A small contrastive image-text model, trained from scratch: text encoder norm layernorm.
Rows from block 2 of the image encoder of a small contrastive image-text model, named by matrix and row number. Each number is 500 + 25 x the weight over its row's rms, rounded and kept within 0 to 999. All counts start at 0. Numbers have three digits each. After the name is the row's rms in percent of the matrix's.
After each channel's rows are labels from the 100 images, of 14976, where the channel reaches its highest value: "responds to" is what is common among them. Only what is clearly more common there than usual is listed. The data: analogue clock faces. In brackets: how many of the 100.
# c30: last pointwise conv (encoder.blocks.2.c3.0.weight, 192x192x1x1), inputs 96-191

c30.51 095:464489519500467499546500482493469495473534447482493488521452482482492541500495498546476509521542488543480505509510495500542457470442498471466526463530467458511496488520516526511501485533465466558509523478448526501567516524542527482496505519495519503470525500469465473477490459511530465509
responds to: minute hand past 9 (100); minutes: 45 to 49 (100)

c30.71 093:469454488511507499481462463482476462494495507425538478450550545497461475566508498522474514490524515503488535529502526501501457568498496515470512518509471533513502501517481478504538516500528468539528513482483532481509495490515534483465524479513521482497455506460461490510474454478504490500
responds to: minute hand past 7 (88); minutes: 35 to 39 (88)

c30.81 101:526444459491500505511489516518535483458476525562500503502523519495520511482475547526476509491491464507428546501458462530527530471494532509554524503495524461516487519450517462512467517472481486526478527466475496418525511505553484498507451455474491536503507526506471518490481509533538469487
responds to: minute hand past 12 (60); minutes: 0 to 4 (60)

c30.137 093:470492550497492482517544490435523495495493510563505479529517517544485513450547488491548507521499533519535458510503458526484513498458468488541511509527521517488483449467556530526471489499562472437517503529558534506512521512507473510500534507497517500475483478508483477489477516475534486480
responds to: minute hand past 12 (58); minutes: 0 to 4 (58); minute hand past 6 (38); minutes: 30 to 34 (38)

c30.93 102:499485494491464524485422529491428557504535488473513518546495474484473486475480503474464487484456516559531497437501535500450518519540528475531500483470468499552445498531466527527505562489488489438508483507550469493531485489490515509477478532466508545543503499528541497472482512474537499503
responds to: minute hand past 5 (44); minutes: 25 to 29 (44)

c30.104 086:484486460469464491472517522490538475467492485470473456491515528518492517475472484459500498472519464519479511513488495521533524528489467473466547556487533486492516478498480561563518517523494531514500531498458433461481456512501523465478485498500533513519523526573488447481528481524509525489
responds to: minute hand past 5 (79); minutes: 25 to 29 (79)

c30.28 108:470489482472480495499521508498506432483493485484518501473506510420475497497554510521526502504484441538468518500533505506521440517449478498488486473523522463518502515500489544514494535521529478518451529486477521555509540489494494492466490533499479525497556487486499497483469502467526503530
responds to: minute hand past 8 (51); minutes: 40 to 44 (51); minute hand past 9 (44); minutes: 45 to 49 (44)

c30.80 098:437483463525455453496482499456509500477485505510521511473499494511513527487493480483495430484526511521542456451517476549514544541503442536498485480480526552513533528462472494483519532456501439461500502474506530479530485485482538453521491486513537545452516496518468498490490484503529491488
responds to: hour 8 (43); minute hand past 4 (36); minutes: 20 to 24 (36)

c30.173 096:456473493450490496465534573488470505491526492490479487518480545489494526526507529469515489472529492532497475495523468484474470568509475465503470513499597482477511501453500524506488492507488489538470516521505438534499456461506503444542518453476523525502459519548509496499543499485500518515
responds to: four ticks (70); minute hand past 4 (67); minutes: 20 to 24 (67)

c30.191 087:497476484490489504487482496498497470502540544523512490454495450521514446502492502509495481476497489513501475518510496535486522491466435512509461486471501496565507468507487551432516534456486495470499463528544532522558461498500507479465505501487570540452516459487510479468495508485576500515
responds to: minute hand past 2 (40); minutes: 10 to 14 (40); hour 11 (36); minute hand past 8 (32)

c30.160 085:481511480530552491539455536515465496509509513451510500528468512506488509514522490486546499506525535513519492472486501503498559516505475509509502521541456510449501526522458542511477500461492481550553494486482463561524511563516531478410478451478529524517491534512530471444503481524497543498
responds to: hour 1 (80)

c30.128 102:565499541516505504536529479469468484517502495466508511524536534517493471514505516459452486516494519490527521508521579537517530489520499452564471507520491531508444526519489505514551531504496539530488479441484503508519472491474464472494524464507494507546499504520555522496516503504447497535
responds to: minute hand past 2 (58); minutes: 10 to 14 (58); hour 7 (26)

c30.152 095:480495491470487513524501499505512472456504517464471452487525499503426507475517539479503529519489531477483495500487526485501472491509530543512487474476542522491548470459449508497474500462540482487465487473516487493452560483533506488493496466467475467513503452515513507465499485450516559514
responds to: hour 1 (61); minute hand past 4 (26); minutes: 20 to 24 (26)

c30.132 099:449475526511455449498508463512470545475546463505504516514496524526514538486488503498492518466494476447481491544510456448497488503518466499534497524501470508502524471472490499460484549533512455484529503505488588507454434522479484449524481456495541475494443486487481528500490487487503523519
responds to: minute hand past 5 (38); minutes: 25 to 29 (38)

c30.144 087:476472503512529512491497453512470495537521479542522525480448521455486488466485506531528500445505506490524540480519503499469552521503475566483519544498510500504493506525469476530515519537523470545514481499522468480520502504496554466475507450473528502533532514482462514486495487549461555515
responds to: hour 1 (54)

c30.97 104:484495527482518490491484525515523466499511557494479464546491509547516507521517454511456482523512456466488508499491453494585520529501488490519434493526487483462465481478501481524490514467478499453514459493463469575472456490497479457471472546459536486491547523550482483508490469481527498524
responds to: minute hand past 12 (83); minutes: 0 to 4 (83); ticks (65)

c30.136 103:496474521458466494464497551498546502474484494535510497474495524516495522496488555502524498464470479560521529530491502510496527501516563494526515441471547463564552501479476450464492447497476477519493514516449466467470464532464517520486484436483490533442461526491474524477524515514498483518
responds to: hour 5 (38)

c30.32 097:508489493433443523489504449485485496470566470534488540492492469483487517489534511522496518488476468518523505468478485495536552494463518505488480485512551513495460476424471539534483569506486461491455493493518516492523575524521483496489465538495477534549519504533490463470472443565544530501
responds to: minute hand past 7 (53); minutes: 35 to 39 (53)

c30.158 100:503510479474485487527499467554488490482509522481499500489517487499526477474502519565491514500484477543584492447489468506466447463486501489537523518500518575521484501478501501499478496468456484502464477481500473494507478508509541477517542542472470523492508493503463538498468495526481524474
responds to: hour 5 (26)

c30.44 107:482509480500502521551514510498498517481459532501461546496482497496481497509536525462492476449497492504491535471501452479533484464490465513472564508477521523509456470454515516503505535518449495529526490471500503532533499518465493487503539486486499482467481453470489453486487502539525462519
responds to: minute hand past 8 (55); minutes: 40 to 44 (55); minute hand past 2 (38); minutes: 10 to 14 (38)

c30.52 119:471561530487495495499496549515515516508570503503511492486487501484463509464570478511530461515502473505504523476476478509524563515501534487463525510468491492470507489448451504501482500493502448492521457529483533519577492505517435510464542536463492506503521505522470451484536503473495504462
responds to: square case (69); minute hand past 7 (46); minutes: 35 to 39 (46)

c30.83 085:453484553483510496508560489485439494516464481526516502529481458474476462546525494498490514512512541515484484493538496508477461446485445489525543533539452541525506546473511516472497503498488466504508516513516550499477514541512524506502445516452544516495542501500508456477511529480524497465
responds to: minute hand past 4 (34); minutes: 20 to 24 (34); minute hand past 7 (26); minutes: 35 to 39 (26)

c30.53 098:476476492514498475498507504553501487550556494488507440499491455482494494502559468501477494470456477486511502464449538479494546470503472516519479462564472461509457502506498487521491543488499499462483494494500456528487446526520548510506506465496488517488555509524515469527462479512575537509
responds to: hour 11 (30); hour 12 (25)

c30.17 105:504439580489440480519521452479504479513503461495529522526456480448472514525497506472503497502533512533471493464508482477505494485490509513496535503479502497502468510471468561475467485494538485546439581502466504496538513526527524582505513443526530484497460515490513519476505490434535472482
responds to: minute hand past 6 (97); minutes: 30 to 34 (97)

c30.62 085:462501476486492486560494437506511496493481525508463526475511499541503540482514453506446491481559512502465488509503478529492528501495467466475522564516487545494504474487455488512503480471510507542533462476491472543508499560533549487514486492455483460540500541519509420482515516465464519521
responds to: minute hand past 4 (59); minutes: 20 to 24 (59); minute hand past 5 (27); minutes: 25 to 29 (27)

c30.127 097:546523490530506488501511502480532521494479460486479511480499460546501540484457470483504433499508500488506526500502487526483495500494434496480516533481487464496495447512498525440505493522489509513515542569466479543564483561515502523498526506462487521503499495510465460483505525510507465491
responds to: minute hand past 8 (53); minutes: 40 to 44 (53); minute hand past 7 (43); minutes: 35 to 39 (43)

c30.105 113:461533432569503490508487471481494507495468440474468582480555511495527518436506519524503475468500451489486473516489480522482513470464530492468502467497493515475550460440519485460481498468487514470535485493504452503546497490477477495505507507495480493484540486530503496468511519469503497468
responds to: minute hand past 7 (50); minute hand past 8 (50); minutes: 35 to 39 (50); minutes: 40 to 44 (50)

c30.14 099:491536467497517544503474490487506513474448537492485520514522483494514560496513498540480546514454482499515513489516518472517498488501510477461508492506505532520461496530548498448497473553477526483490502545573462508487480465483486544475464496537477583471490463550475515559473479500521494491
responds to: hour 4 (63); minute hand past 10 (29); minutes: 50 to 54 (29)

c30.90 103:504505505459478491523513488507490500487476496555470520469515474459509533458512495501488489502518522509527497497478562507461525519495522535482464445466529490468494474468469518484500492494479512546511561539504532534489473466485463531541534515449506491455523506524528456443546552457502461478
responds to: hour 3 (33); minute hand past 3 (32); minutes: 15 to 19 (32)

c30.31 100:469528506570551517501510521533507536505497533489475549505513489514489471470519505454498519487515499514472504494520524514513505537501505460503480540504461488508511493507488503490544539535489503554518490522494500504506474493487538456484495513448485472488466540508573458491497504522523529549
responds to: minute hand past 1 (72); minutes: 5 to 9 (72)

c30.171 112:514458556454579539553467490468484515513528499514494531484516504495473472522469534514497473505484535535504487478486501530486566541487493491472486469479473474473481500470498513517510523547475534504479468466466501498465512492494510480502493525504544517512469558495495485507470490478503480463
responds to: minute hand past 11 (74); minutes: 55 to 59 (74); four ticks (53)

c30.130 086:489516490493493474554536493488463467497472541499527463474515505525504523482534498487498507471465522530514473504487516544519490532467473470526492490519561485481488540454561483489545485559479485538472563496455491508483511513511468557532486451446521442464465494489518481523565521537503489480
responds to: hour 9 (46); minute hand past 6 (32); minutes: 30 to 34 (32); minute hand past 3 (25)

c30.67 102:516550519500571492533510494519499541545482540464489537485495521516525497500492497507551452479518471482499569502519509509489449445517435526486523532486520488531487483471478508522496523463524458464479537451487509476512505476517488477517508486504450533500511471499457467507484546460494505513
responds to: minute hand past 5 (47); minutes: 25 to 29 (47)

c30.179 105:510486466500486552499513512469480507499504498528479471455477483449457504485502540463477492433493479478505505506503491497484466499511491531496476489491517500508478514537476473421505481465502530524492481549472501491504478509546498478466467482522485491498523503470516559489490482490494479481
responds to: minute hand past 11 (72); minutes: 55 to 59 (72)

c30.159 101:472566504503502499521490481455482533516512481529479454508525533510532502510508529520481521514532478524552476510486481480520524485512486471529495511498543456487469521506517501539472541472531494480476542529548474460452484476509567537498465474444457484449518481491438464532518478487507505532
responds to: minute hand past 10 (98); minutes: 50 to 54 (98)

c30.116 109:474515462520485490510558500500486485483516481495526455483496484481506505545515501466510517554491517537522471523514505467434551505491515525490506501498492529542479467480474508518467530491443484490460520503531509498468503478501471553478505518507480533583485498460551485503521507502478474477
responds to: minute hand past 7 (29); minutes: 35 to 39 (29)

c30.78 097:523512510523537515485466512463488478535493483494505494469500516548483454526500447481491495520488463433487513475509474498485486488485479518502475508500502484551486530490504490449499469550475496484548481525496485504480477456483474543513497534522530561487551476589527485505519464474523483498
responds to: minute hand past 8 (50); minutes: 40 to 44 (50)

c30.185 091:509453498474535526512500465476517470513489474473492521543510506537497529477537486506482490513522497472529517518543499496456519512505480496517491504466517491506511539493504503486483576502490529461487502523508462530476551486504500497526507478513524506465549449544530502518502510538522526543
responds to: minute hand past 10 (59); minutes: 50 to 54 (59); hour 10 (29)

c30.18 097:450475479563475477512522527488458511500510511491515468521500455471527518489480506511480509538492497460526481485496460453493455483518498495515545514506481541507444503467535558548524514495492513496493466485446516577512474481483472496483510532532504504480552498515481435477498575508497489505
responds to: minute hand past 5 (53); minutes: 25 to 29 (53); hour 11 (29)

c30.122 094:478568499487536489461493533468463503471508487526487446496506450500492460467470542476488483542520479518500476473504499456495501491492477461518471498486503437466500502503513531543537505535478493532548533484452462502461488515478489557454487499505500509502501513501484509522527465532508544506
responds to: minute hand past 9 (61); minutes: 45 to 49 (61)

c30.9 113:506494518530542503500477528504511504517502455505494507497521503481499495490452498476478467528485498508514537476514534503532522508597540474490492504527525474507473491495524498510538543441469527505510488447505494502513483448491479496487447491528503492475514490527446486525496512474537526480
responds to: minute hand past 2 (45); minutes: 10 to 14 (45)

c30.165 097:459458477490530539484488475451513510523503493530557493497496533497480465508473467550432471493516544499544497534530498494481522515455513513538488510519511528469502498514499497498496549500483497485488477481516480528472552511530500491480441548521505521545486475465478518511467460490525518493
responds to: hour 12 (26)

c30.109 087:481449511515500495513500479471503438488476504499515457479485527463459491560522477471475561487516511505492541502517515488462561528483502470442488529532491499476481523540499494484474510464541506503481536505506515490501505513542554496483490531459534482461464505487486462452509476473486516479
responds to: minute hand past 1 (86); minutes: 5 to 9 (86); hour 2 (30)

c30.72 087:478516481479521513509520504501510489536471487513507454466504521475448497510504434507447564496488532479517531511529497513520503486506463486499529533528472504542562498503485552534507464531456498536527510521486492483475484512476485542521482519504517499554497501506501475441491532507498545500
responds to: minute hand past 11 (41); minutes: 55 to 59 (41); minute hand past 5 (28); minutes: 25 to 29 (28)

c30.11 105:490448524467539529528525462556453504501475545498504487569501507454519504548531483483507463492514535501473525516492473470475485521488474577483501489469478524482464516530490483484484468472484451518519491483472468562454562493487521504493493519482539568499487469517464508481477488535451467527
responds to: numerals (61); minute hand past 12 (53); minutes: 0 to 4 (53)

c30.63 089:466490490514471528480479536474550500507468487453523476480472517528480514509502475459473491468511535516496509528489473522483495517499487512511513536531454441485502485496476497529490516462474543550519478507489504516501468563514489499463482518502470522502492501505502405493508480496464556499
responds to: hour 7 (33); minute hand past 10 (28); minutes: 50 to 54 (28); hour 6 (25)

c30.1 100:475508461497502502474465479465501462511468502458527496508521505513484543502506509504493516446494466525521504525481499493563498498504483505507530486490492468496529534492495573553478492501523476496453495490517533515504458472501533510507499454558513494468499476600482502467497494499543547538
responds to: minute hand past 3 (84); minutes: 15 to 19 (84)

c30.146 095:486465495499491516492513483494471500519532475558499497501470527498426529524492540540489472481471510493460487467462467534485496539506495451487489526485477488502485488523487506545488465470543513482492488469504507500493488509539498480504468523501495516437519487468515513484517520542518443503
responds to: minute hand past 1 (44); minutes: 5 to 9 (44); minute hand past 7 (34); minutes: 35 to 39 (34)

c30.153 106:513498495526561504481494467543500479503525495501489507528523474514515481488469499474560528452499478508494522427496493505560493503486565546495539458465482503504514501530512476506490500496481471496519489482506520492515509501500491446520500522451501453465483446503518464503531499507507489517
responds to: minute hand past 2 (35); minutes: 10 to 14 (35); minute hand past 5 (32); minutes: 25 to 29 (32)

c30.29 108:502467550485529452448448545459466503456489515520552447521500479498468514485486478527531507538506491466486501491469490530542435509540498507441473534457480490515537498464457477504514516501501512485481535532475506493549515500526478499531516509487476474496491476537474489459486465499528523516
responds to: minute hand past 6 (30); minutes: 30 to 34 (30)

c30.0 091:484531511518458493512473468488481454539571472515515539488497537511487506514499503515531539446522464515515542472539532524491528507506494489463518516512500500486445518578489495529495489492540465479481509534537533468471515498493545497496495505490576513444486487493534504486489519488470518510
responds to: square case (66); hour 11 (32); minute hand past 1 (25); minutes: 5 to 9 (25)

c30.8 101:479488530474470473527566497487512475500539502495492520507519539510484497496493506472460509490522551497476529546523532479503515502486502514485509504496520470485521554452496495547484495460456526540473494494494465516511505543506525500488474532517496484443516539491511454479491538528474470468
responds to: minute hand past 10 (38); minutes: 50 to 54 (38); minute hand past 4 (31); minutes: 20 to 24 (31)

c30.156 120:573511474476479484514509491464462521492459544454506499468473476510464512523509482556487527463438513515546465505497534488539458498515524506545514483470513509495499445498509496479492439460479508524485476494433499486475504492494470462494480481521501503445478519502512518534491492456481486520
responds to: minute hand past 10 (43); minutes: 50 to 54 (43)

c30.117 093:509523476505512463497506507500474499557492497487511454493513490503491478606506508504479550465565493499478476522490472436492520480480530534484495484446525491521492494531492450490485469488493502526516489463489538518568504469479482470463476578449543526523491470518514504502489483531490502493
responds to: square case (71); minute hand past 1 (50); minutes: 5 to 9 (50); minute hand past 7 (27)

c30.55 106:460422517485550531442486473561471513497518506522487486438470545507483515477488484511478471496513511514483502506549458502530501491559472561514490512459466554539525480479514452548560495520514556480529463472514504488487500548487479489496507486530526478550469510507500526494501510506493456490
responds to: minute hand past 11 (96); minutes: 55 to 59 (96)

c30.64 094:492465505498514526491508504542483517479518502503478494523504496552448494486489513450512511547509486493509495557526499523541512500525531484447476539445441474502496503478500526532495538513481527533539495508493489502480488479477483529573493461512501504485522459588499481472544487557524543523
responds to: hour 9 (71); minute hand past 6 (41); minutes: 30 to 34 (41); minute hand past 7 (30)

c30.188 104:471516536533456479478509541440529458493494510512504507506499482520518514532505478490470474490485508490496469513504505465462470495522512505541495519507521520501470501449440489514517520507465508481454455462564477486514575484493487486495486529457476556487481453574520483458498476516538480495
responds to: hour 6 (48); hour 5 (29)

c30.79 096:481506509484523536543471519545515516484521474475529480495487487488490497465526532465468490502533492525536508540513496480464518497476464515537514458516491464466503484511544489535482507541474496538553508474494491470492467465501532509478523541503473498499502498506456439505504484472553545527
responds to: minute hand past 3 (51); minutes: 15 to 19 (51); minute hand past 12 (48); minutes: 0 to 4 (48)

c30.88 103:450542509477558571507519480548506518490483507505472513500480496489482485485505476554479547449466495503481501487511548489502439456508562539488479467513479481465508555561510482558480455505551450502506485527478515492461474467526482497461493463450497463498495506469529472487495495500468531546
responds to: minute hand past 7 (31); minutes: 35 to 39 (31); minute hand past 1 (27); minutes: 5 to 9 (27)

c30.3 112:491488445484540455539495551501549510451525544482479511522492498482479526488486479443502516522519526463503503474489500519498501478496529511460526498521525488517484490519519503513527504459481479480490489516480527479500461505500521467479479532501458497501482521456495491480532482466516523494
responds to: minute hand past 10 (56); minutes: 50 to 54 (56)

c30.123 098:456481500522485555474528501521492536512507460500498489515535511532548478480501491477496488526515467511479524525515473459490472463552511450500471471473496513498532494457480488500504487494516522502452502544475486463468456453515553483518478513521455436491526506494533462537498500539481516492
responds to: minute hand past 10 (80); minutes: 50 to 54 (80); hour 5 (28)

c30.91 105:488459489501537556483506494517507508479550458514527490467483511482543502553493497446497469534504489541488505561539487498443511480542526557527508490481477511540537523510484470504539500523522502529446488476519488484496562567505454482522486508456551498505487519512550528493521546530475476487
responds to: minute hand past 11 (82); minutes: 55 to 59 (82); ticks (52)

c30.118 103:461500470476470510483492537513505515511496504492500539510466518460456514485512505507475471486510505446470482501500542512450515559506495483478493550484443507466476522482473518489519503484547493504538469504502528546524479470493500488525472521500498534473491534468541483475491537502496479570
responds to: minute hand past 7 (68); minutes: 35 to 39 (68)